{
  "dataset": "drum patterns on synthesised drum kits",
  "input": "mfcc",
  "encoder_norm": "batchnorm",
  "encoder_widths": [96, 144, 208, 320],
  "text_encoder_norm": "layernorm",
  "text_encoder_fused_qkv": false,
  "text_encoder_bias": "all",
  "text_encoder_parallel_block": false,
  "text_encoder_inner_norm": false,
  "init": "lecun_normal"
}
Rows from block 10 of the audio encoder of a small contrastive audio-text model, named by matrix and row number. Rows with one number belong to one channel. Each number is 500 + 50 x the weight over its row's rms, rounded and kept within 0 to 999. All counts start at 0. Numbers have three digits each.
After each channel's rows are labels from the 100 clips, of 14848, where the channel reaches its highest value: "loudest" is the band of the loudest frequency at the time of the peak; "top examples" is what is common among them. Only what is clearly more common there than usual is listed. The data: drum patterns on synthesised drum kits. In brackets: how many of the 100.
# convs1: first pointwise conv (encoder.blocks.10.convs.1.weight, 208x208x1), inputs 70-139
# convs3: second pointwise conv (encoder.blocks.10.convs.3.weight, 208x208x1, transposed), outputs 70-139

convs1.15:451522463536510401479491477508525601584558443496523520515503482470476468415522503498474487461435428530446542462453476486603530475539424481476485532622458505507509405429462428548555534586517417464479454557515474
convs3.15:428491481429516501461413510430526476515516508525498532512415503477454503456481472441560482494531397478512461491493464512499655535579445455494517494468504457464566464418489519481479563486574437493456450501487568
loudest: 4000 to 8000 Hz (62)
top examples: one drop (41); tempo: 130 to 140 bpm (36); cowbell (32)

convs1.153:492594487503493524509486504501412442534589430518583504586516463445511555515424526526530514528460415416474532370377528497517452476536480491568525541435524537511460532468464545404543530567557572533479470437486498
convs3.153:541516462486487568570499475437486489454536469491545473424644540550545538531472519475531557445453536536457460550453433473469558616521647569546490467471412514537555546500497569602519479503433450458502514462527587
loudest: 4000 to 8000 Hz (54)
top examples: reverberation (66); text has "room" (66); text has "reverberant" (66); tempo: 90 to 100 bpm (31)

convs1.68:459527479454565493588524556503431432478531467451583494495376504438497534421471507515516566476525522444511492453565438475528428498513524472472489456572542543540514428544485489479372537454469490400477508554581419
convs3.68:506488480516491555565439511502611613503531558429562499492595489477561503423556564468493572576475541518397559478494419362442490480457458507526549564535433578576517629524503422563533471572522570406467448600505461
loudest: 4000 to 8000 Hz (50)
top examples: clap (67); closed hi-hat (65); tempo: 70 to 80 bpm (33)

convs1.35:383566455541504544418494542484628473419536543461458557556515435402550540435548479414567470506546447529520424485393522471532509419547489407538506482526528494478446459491451487508501495477564412495542556439454502
convs3.35:511425477529489537534456511516546495492485467488510434481492468565493507533510446514522550571535399555387465456441416462525452448490527457397504524488525454514521480436492479480504487468534475564445475544456622
loudest: 4000 to 8000 Hz (56)
top examples: one drop (64); tempo: 130 to 140 bpm (28)

convs1.167:476547551582438588463492515502499489542468503404469548432473495456489468566391590525477463569540574531567413501587569473551508512457418548502494427511474504451668419517500555497478506519516479472456415508506609
convs3.167:511494589551513541425484530483483533460526538581550463580480490503471528539465585494460497452514475524553474607508507527632562488495435481497417488455475488449401470479504594521477555533613515493441496520556570
loudest: 4000 to 8000 Hz (72)
top examples: tempo: 70 to 80 bpm (61); shuffle (50); tempo: 80 to 90 bpm (27)

convs1.175:497480456523464446530510580531514547489461534552424409492545559497480475483470415514517519512501449477485498583498544524544556504452461437448484390566414587426445438537465532523492446545482343400554578504474560
convs3.175:524471528458567533526467532511497481475435390459500455466481534636513540456482547520401509482544501562563482501467586581501610557430591504511468500504552467445469398522508629503572454491534387463431370459554510
loudest: 1000 to 2000 Hz (37)
top examples: clap (63); tempo: 140 to 150 bpm (43); one drop (33)

convs1.64:526513429523517470487464446479511528434512497513446572528442505451521511536480493472520551517563529499524449449358522469539454472452512523463491478446494529502489502453449505493520483477492531464509525474590519
convs3.64:491482499539511492507479545512512494522481534549444531453530478499512427503522526598568487542401403485408406474406504549496459464449490472503507511444527400475561513487484496487513455553484464535473479591385535
loudest: 2000 to 4000 Hz (31)
top examples: reverberation (64); text has "room" (64); text has "reverberant" (64); muffled (low-pass) (40)

convs1.144:502559498495472484385496541481468481548488533529592504455496545442565513538404489576555447459411556542509450518528566494528541522568362510502507457527544561558629408532526563481526496553569452486530488460467633
convs3.144:532523564544493531485465578526433629449603542468536492506445514529479531496483608481470533530523480537532481559427549536631562478475425508531433579481513454476457505464487493495470524544524450475586475444496512
loudest: 4000 to 8000 Hz (56)
top examples: reverberation (74); text has "reverberant" (74); text has "room" (74); tempo: 80 to 90 bpm (43)

convs1.56:527562515542474444603519490397448506507451528517476571476429464512514512418536474472462478462551399525508515462516467471510478546446539445488451520592543526452451567530385500468503464491417402553443426536480421
convs3.56:498592537516509580516542501510491516432554554563553524529595537455546476552602431457474511503429475506503437463482480453554499482456515401467497423532498574409476544579507509620443539509491502483513449573421534
loudest: 500 to 1000 Hz (41)
top examples: cowbell (95); rimshot (55)

convs1.159:465407533475528463543535422486511474559523500570509457526499590494440459499457514556507456479526483484482455549545494592465497577517474519445512493549548452438489522461547470537439425575561594364526460460526506
convs3.159:407591467597498521486407458495553487471540491485479590428435356436521492512556493561497517490431469482515508436507425348502541437495469476498415507616496497483489546445503432551527397430471544556524535536497529
loudest: 1000 to 2000 Hz (33)
top examples: clap (83); cowbell (42); rock beat (31)

convs1.108:510545488556452561420456417525488394524528515558582509407527451425522528496548495529581483453467531490607563504527559382465501457444511397539476458564440598506597393554455550500537568457499499528521503503475545
convs3.108:445493451456514527545472537490437566429569493448582516507472492570590489464599477504487462484545547645467579524419605557491577501498457508504480580496542504569498563522522520536536483516457510527564570381527475
loudest: 4000 to 8000 Hz (64)
top examples: shuffle (59); clap (56); tempo: 120 to 130 bpm (27)

convs1.163:477520429494390497472501540512487542503538518462488570407508483435473557496395472557501451472466414531552534477541470513421501487447547446588481566550423482498611389492471519450491478565492420599543462517489599
convs3.163:521484438415571484511458553501482456497546524492469503504457434505503497448480527586561475476531542541488519394528557492471585544581460492495474484433509435538610548389441441432587500399550544421503459486455471
loudest: 4000 to 8000 Hz (80)
top examples: closed hi-hat (74); clap (66); tempo: 70 to 80 bpm (54)

convs1.63:481443532506429479496484502509531490509621482529471556562493497475410460511503506494453488440467528516517532495580454591416496507454517505392569474521478470461513478401517570526456354519564410507499464485476461
convs3.63:482497555476492479485570522557604528482486431542461553562465473433464462495475478520514472480461458494545521504521404548482439360517585529392525531563532402465506451470488500544470504532453565556508560498437458
loudest: 1000 to 2000 Hz (28)
top examples: cowbell (64); tempo: 80 to 90 bpm (27)

convs1.8:437516496594433498507521605474555516516549487447443563445440464520538549496560455514449471458497390526450416500570462429530469501571499431534519548544502535485540419477461489502457496597477498511505490458494539
convs3.8:553443554516498525491542588528455518651490567502578472498490556536439551480410595559518576522648495501499545517500483434496531537552571524511506520401493471599491454547573571473537559491517507508586514459521616
loudest: 500 to 1000 Hz (25)
top examples: rimshot (70); cowbell (56); rock beat (31)

convs1.86:619555478517496523453527478411462448480508542466486516493492540455511540471520516453500456488429475509496548456559505562555515469511500519477469475583473564511482441517507486554402460494431413409571437498511382
convs3.86:470425571553454460449443427509533394493498496604595438576488525531442532471499493518513427518538505579495515523522455508533494477493510517422555502439548492468490536484444428520520557553533477459455459484390469
loudest: 4000 to 8000 Hz (52)
top examples: clap (86); tempo: 120 to 130 bpm (39); one drop (28)

convs1.87:481517498506620622499528472460533519463502511396465428499450492440542471476443623440561530501516452520520548543457474465536555408569536487699501529527477511497520424554419487516494534538501446482541547431473555
convs3.87:490529572559444550415505493452495541463521563461474560479448506514457474420396531431506497456539525449477531484472485530570478512543501503453506439402530392339509579542437578504512503585407531467455450475554453
loudest: 4000 to 8000 Hz (65)
top examples: rimshot (62); crash cymbal (53); four on the floor (34)

convs1.201:465433550485486522563479526516529406465504481542564552533444474553500542486468514484577515612471537499466607453474449515500559522490568543598514566465503493485506522539578444547586510556438627501446527511603453
convs3.201:490513487562519467545567491588548417483581467560470614494478444498588485459490449557438508583537454543595531555486451556462477522564474480509487388488588532484514484455456524549459490513497532483499523496604484
loudest: 500 to 1000 Hz (25)
top examples: cowbell (94); tempo: 130 to 140 bpm (31); tempo: 140 to 150 bpm (30)

convs1.114:508406481536506568449537445510544509503481535517481506499500549485498532506539527546529503515468600442525495485546475568435421517412446501443562425495436569442428534502497492586517423616520405431496507533468486
convs3.114:524549520472480513479425472491446561421577510510437485473497533434498499527573417444526536535428392451554473548482473423518429434468473467477551592622466450455485494496456427532451545501507591566515427462467479
loudest: 1000 to 2000 Hz (28)
top examples: high tom (51); rock beat (41)

convs1.141:499495578525461482528466521519491499566530504561453517429513483495409621456497451485450496515469418401523532391558517443559423511471487492482461446566463520495510479441481562439463465541487505461433457565515538
convs3.141:493499443565448505446479426457438491489496488512490483483489463529432631513528478529495541549359512426511407504544462306506510464463499491462519436506561434495504480515466373559538497438426506461508434486476544
loudest: 4000 to 8000 Hz (48)
top examples: rimshot (100); rock beat (44); tempo: 130 to 140 bpm (27)

convs1.100:522549483435617461515399471499515598490554443476468517509503486472418521448433508449512503561564449519518463387452501451486416460525493497493508513442586526473484623500451512459507483466568516502472589505550579
convs3.100:479509473513489432510501535483433588580410620448499547588472508439592528511528523407447564527554398448482522381484467540576387421473450532466507551513535566528537552460466451491501496516541486485500556581359423
loudest: 500 to 1000 Hz (40)
top examples: cowbell (83); reverberation (62); text has "reverberant" (62); text has "room" (62)

convs1.46:501433482527432506508469509586410509515566563509454601511559478472461575453557574487463501506500522504533540438500459460469514523468532447542458499496457524455492404447340598443479478505446394591455558560494445
convs3.46:501549595470462609478513469435505471505464583569470511571488518429496479525533541497576538504408515469495535497471489445602487501466411503575491421528568459406464548533533551538566483515494478538458566591431425
loudest: 500 to 1000 Hz (42)
top examples: cowbell (97)

convs1.104:517484521410473515517427597521495496486360509504463496530461461554557535557479516549475535584458520472498471469558524427575581522503403506445542498509469522575662518487520530522493562451508524491490489563544479
convs3.104:536468592568445486517533496560618464519546469524509548579468523555480340453425530510475487456458507502514486500470455526483455388539492507520563505459510451447466496528477543557499423499527558546567555462516464
loudest: 4000 to 8000 Hz (54)
top examples: four on the floor (35); shuffle (34); tempo: 130 to 140 bpm (29)

convs1.200:471560406533539505463452449544525460447501563521479628432475474454483461454497561483559486574581486464523510415368475426547535481506519436521482537492513549490561452457494560541534495444488471528464484437557484
convs3.200:377469486524486402565549458450513562521496493477525519409500495534464544471479434573425474499428418488447475492464502553440447491462451463524536495487515433484455527493453467481419477612409440541439482579459526
loudest: 2000 to 4000 Hz (37)
top examples: muffled (low-pass) (58); one drop (32)

convs1.83:450476530512586546545420515487517486453443468433416494497516497565502549575534549496517514530493496438458467435490475380617469518470378445551469584502488500478499482436560519504479473532508463478533555499576463
convs3.83:448532450497570424553459455472531414513466435489501490545537417390520561495539424431416489519495482534493527351542508592403503459402493477441436460486532523561542524399512430478539464478478494478447471440445540
loudest: 4000 to 8000 Hz (51)
top examples: rimshot (94); tempo: 140 to 150 bpm (40)

convs1.48:541474568482446530459517507525421408504470459523473557395464470475480445381510511562478494415537521536537473493567414502469531517466446407540502540616517572497559441480485579475405576517470540617488443578508522
convs3.48:445487605476496483496548504580565530501527530503453478515507412434526500394465466511427491463466531597503538554455405538499430443380508548531515518474519558410441551567572556481599469552489522578485586523417541
loudest: 4000 to 8000 Hz (71)
top examples: clap (74); tempo: 70 to 80 bpm (26)

convs1.133:486476468521533469491574526451454581560578410537507508472552537417552452572608490575472446496487463548448459458577478445565504416474419531563467484487535476520560432354544510460557481560489433537477481464514434
convs3.133:489619510500634463475453489416442483591512488470533493542505505516518434447486614428447463505499434372477469469511550449544497471318535500490493518501517526482507550484500482479474487479526499521529434506378476
loudest: 4000 to 8000 Hz (61)
top examples: tempo: 90 to 100 bpm (41); tempo: 80 to 90 bpm (31); one drop (28)

convs1.131:476498478565533434509631451467496535635620424543468545510531562378481426551533533497487431513560496505493498466603441548463464448466420596495478555559471508490474531482588361442506463574513476409559481518474450
convs3.131:520402506552399512469502591482476519573528562456528511522608577491499501501533548494532565489535446405500604517484482439444419500528467421501584525437452578616531534589487529501552548540490480420485594468579514
loudest: 1000 to 2000 Hz (25)
top examples: clap (82); waltz (36); high tom (36); pattern: breakbeat (26)

convs1.6:510573404563528406465514515504504474463533477551505537479569497480506569451550462498541516433488502446539583514434539551464516443507504472567505593525503535490462506442473514512558539493495510566489528434612477
convs3.6:555557588586446472465492521462483532529454492464540490543538502481408505448515519474492537485452527469480498479552512487542459507532529493572438495549420389450548501494509428489484422550477474545496508539349452
loudest: 4000 to 8000 Hz (65)
top examples: clap (67); open hi-hat (67); shuffle (27)

convs1.160:457505583586494521463433436599511537562523596509537546577523420474421556483441487538485474530501501483290539431531475570515557531659496507486564449444456436481416438505503576476504468527499507499464407459453456
convs3.160:551519536491554500500504523560467554508387576449535554546491515450534518458503499543554457504594461436348523360510616542512447466530444491435583491514521549486547570537529540450476552528509433496448563496494432
loudest: 1000 to 2000 Hz (35)
top examples: reverberation (60); text has "reverberant" (60); dembow (49); breakbeat (34)

convs1.32:521479507436512514532515568510490546499440524612571506524473526517519516528507481479471491506480470484467487443509471494514547571487538520503505550508507430506490550548478462532508498521496511512438547567492540
convs3.32:544510513450505488275435508355484492508528478520482366535487540476489517495468532484503487286485497504522496510499492500498478537479488499490515538501350511498464489511506521502519512503510538487497489514506445
loudest: 500 to 1000 Hz (51)
top examples: cowbell (100)

convs1.93:491640410615480424551443540556476525475536584575442557434506517479524514462535487511511505520511505516457481440526451429565478509523443451508472478527542611508423541539450490438513442483458365434429486484460554
convs3.93:460575472634382510513590526525460513509605592560469606540567603411561533472515558509545523563526514474500432483482427488481505443538445484460453485517474454498487519501443532580460497562534552454548599559584434
loudest: 4000 to 8000 Hz (56)
top examples: high tom (47); tempo: 70 to 80 bpm (44); one drop (33)

convs1.180:526565468545562517507522505552482565643604450465512484466595514514452509500500518485525416538426546559489620453566513555472455414496516502539523486568423546566463414471456503509482489636522517488564476494458474
convs3.180:498405537440506482445472529528530480548457528496486450488525455533458528578404584564444552470571506638429590467467554572486446492516443447552498461419488607564534475529507562456553527588471512507470579507529416
loudest: 4000 to 8000 Hz (50)
top examples: tempo: 70 to 80 bpm (63); one drop (37)

convs1.206:443514517549488496379458420502452445471472512534526504463518544448518485485523527549539462440527564463533495490506516504442519412533499513506540459494489585497523526492495579466521545442545488546508572461544499
convs3.206:590474569516507492504556469495507390499534521486492470524512473463452433510534456480491462494428529536409445435467591528510449532526528522529434387512488499429588481455545443481492470559411563426455460660460403
loudest: 4000 to 8000 Hz (54)
top examples: clap (67); tempo: 100 to 110 bpm (50); rock beat (37)

convs1.45:479507512437452437583512455467508587453504465452451526460511515477500486527441512532462520458529467470410431435428512571614516433478432498517526566545530528563563464435483442477520395399547414499513510474596540
convs3.45:490554557529507480555470406477510605500549535408506515492487505513441528490530472483477504356502528440458569547507526556503551511491450505485525527528506444485474572423476580561444514520495520497475459421584554
loudest: 4000 to 8000 Hz (62)
top examples: random hits (38); tempo: 70 to 80 bpm (34)

convs1.143:465594440478525484434489436545528541533621487481411546503525412501477600432493447519549508553405498487416563332421574491489528434581460388500499406581484567488538467512403526529582451522495466498512499481536482
convs3.143:374533478485524476478473496420485460550509504520484525519417485498478435368483446564479413525487461454426453478528517483506474455582497519525450472465543404478474493377510413443411487492423485471484540567463469
loudest: 4000 to 8000 Hz (51)
top examples: reverberation (66); text has "room" (66); text has "reverberant" (66); half-time (30)

convs1.2:419478471500489564493542469498515539538528436498484535537494527505463439418424545539526499546515579524436500540640577579484461658540536606489417495448590450518589446450551515586537447481415570453543436436432427
convs3.2:461370494494548445521499549460554506518471516455557544436521541468466540523497496502507539555547350320470584426522487483441430499474513363429556517463453529600471504541413491406500553517483590473486540574455501
loudest: 4000 to 8000 Hz (56)
top examples: shuffle (37); tempo: 70 to 80 bpm (30)

convs1.54:452561511532475458525469482515460563503491505503333459601502424403569571550463519469475457437436457508435447508504428552563428480552488501604509608517549532555544456465477540551534518511498470516561495482471532
convs3.54:498462525476548431489448518500489540518408477488405493490566466471537458547413504526486517467487512501464491396528486522440497541491617515557452540571505394476594516486463465454560438470519531520569503449518548
loudest: 4000 to 8000 Hz (48)
top examples: tempo: 70 to 80 bpm (29); rock beat (28)

convs1.148:505506515553538487397466552520518534468499486536529560437539556562482484488564398485506499493470483474574483504522517488537518525518517447486481501537461520518475487497493514568534535485471497446487520520524466
convs3.148:526510515442501497325433478374490496496540478528503415524492534499464513502494508502506484347480490513511508498498505502531487539489474504508497532509283513510482496493506525486509505515519533447475464509502473
loudest: 500 to 1000 Hz (43)
top examples: cowbell (100)